Weights of a small sound classifier: 5.64M parameters.
Rows from block 8 of a small sound classifier, named by matrix and row number. Rows with one number belong to one neuron. Each number is 50 + 15 x the weight over its row's rms, rounded and kept within 0 to 99. All counts start at 0.
Before each neuron's rows are labels from the 100 clips, of 14976, where the neuron reaches its highest value: "top examples" is what is common among them. Only what is clearly more common there than usual is listed. The data: drum patterns on synthesised drum kits. In brackets: how many of the 100, against the usual share in percent.
# fc1: MLP up (model.blocks.8.mlp.fc1.weight, 768x192), inputs 48-95
# fc2: MLP down (model.blocks.8.mlp.fc2.weight, 192x768, transposed), outputs 48-95

top examples: shuffle (64 vs 7.9); tempo: 80 to 90 bpm (42 vs 10)
fc1.387:50 50 50 44 50 50 50 50 50 50 50 50 50 50 50 50 65 50 50 50 50 50 50 50 50 50 50 42 50 50 50 50 54 50 50 50 50 50 50 50 95 50 50 50 00 50 50 50
fc2.387:50 50 50 50 50 50 50 50 52 50 50 50 50 50 53 50 48 49 49 50 50 49 50 50 50 51 50 50 50 25 51 52 65 50 51 51 50 50 50 50 50 50 52 50 97 50 50 50

top examples: tempo: 100 to 110 bpm (64 vs 9.8)
fc1.555:50 50 50 56 50 50 50 50 50 50 50 50 50 50 50 50 30 50 50 50 50 50 50 50 50 50 50 50 50 50 50 50 50 50 50 50 50 50 50 50 99 50 50 50 00 50 50 50
fc2.555:49 50 49 62 50 50 50 51 52 50 50 59 50 50 50 51 49 51 50 50 50 41 51 50 50 51 50 50 50 49 50 50 50 50 51 50 50 50 51 50 49 49 51 50 00 49 51 50

top examples: shuffle (45 vs 7.9); tempo: 120 to 130 bpm (26 vs 10); tempo: 90 to 100 bpm (26 vs 10.3)
fc1.586:50 50 50 00 50 50 50 50 50 50 50 50 50 50 50 50 51 50 50 50 50 50 50 50 50 50 50 48 50 50 50 50 43 50 50 50 50 50 50 50 09 50 50 50 46 50 50 50
fc2.586:55 50 52 50 53 48 59 48 47 59 48 42 45 41 48 44 49 50 49 47 53 55 45 52 54 44 46 54 57 47 58 50 49 45 40 50 48 56 46 56 45 50 55 53 50 56 45 45

top examples: closed hi-hat (69 vs 36.6); quiet level (60 vs 28.7); tempo: 70 to 80 bpm (46 vs 10.4); pattern: waltz (25 vs 8.2)
fc1.380:50 50 50 44 50 50 50 50 50 50 50 50 50 50 50 50 67 50 50 50 50 50 50 50 50 50 50 99 50 50 50 50 44 50 50 50 50 50 50 50 62 50 50 50 50 50 50 50
fc2.380:50 51 45 50 50 50 50 51 51 50 50 50 50 50 48 50 50 51 50 50 50 49 66 49 50 55 50 50 50 50 50 42 50 50 66 53 50 50 51 50 50 49 50 56 71 50 50 50

top examples: tempo: 140 to 150 bpm (44 vs 10.2); shuffle (31 vs 7.9)
fc1.263:50 50 50 41 50 50 50 50 50 50 50 50 50 50 50 50 49 50 50 50 50 50 50 50 50 50 50 99 50 50 50 50 50 50 50 50 50 50 50 50 72 50 50 50 55 50 50 50
fc2.263:41 50 52 50 50 49 50 50 49 50 50 50 52 52 49 50 53 52 31 50 50 50 50 50 50 99 51 54 68 49 50 50 50 50 49 00 50 50 50 55 49 47 49 50 51 50 46 50

top examples: tempo: 70 to 80 bpm (44 vs 10.4)
fc1.765:50 50 50 79 50 50 50 50 50 50 50 50 50 50 50 50 57 50 50 50 50 50 50 50 50 50 50 50 50 50 50 50 50 50 50 50 50 50 50 50 00 50 50 50 14 50 50 50
fc2.765:45 52 50 00 54 50 50 54 54 45 50 55 55 61 95 38 50 43 49 56 47 43 52 50 48 55 47 50 47 00 47 57 68 54 52 49 53 47 55 46 53 55 44 45 52 46 53 50

top examples: shuffle (72 vs 7.9); tempo: 70 to 80 bpm (47 vs 10.4); tempo: 80 to 90 bpm (26 vs 10)
fc1.729:50 50 50 31 50 50 50 50 50 50 50 50 50 50 50 50 35 50 50 50 50 50 50 50 50 50 50 44 50 50 50 50 45 50 50 50 50 50 50 50 04 50 50 50 00 50 50 50
fc2.729:50 50 48 49 50 50 50 50 50 50 50 50 50 50 48 50 51 70 52 50 50 50 50 50 50 50 50 47 50 50 50 48 49 50 50 50 50 50 50 50 49 50 50 50 44 50 50 50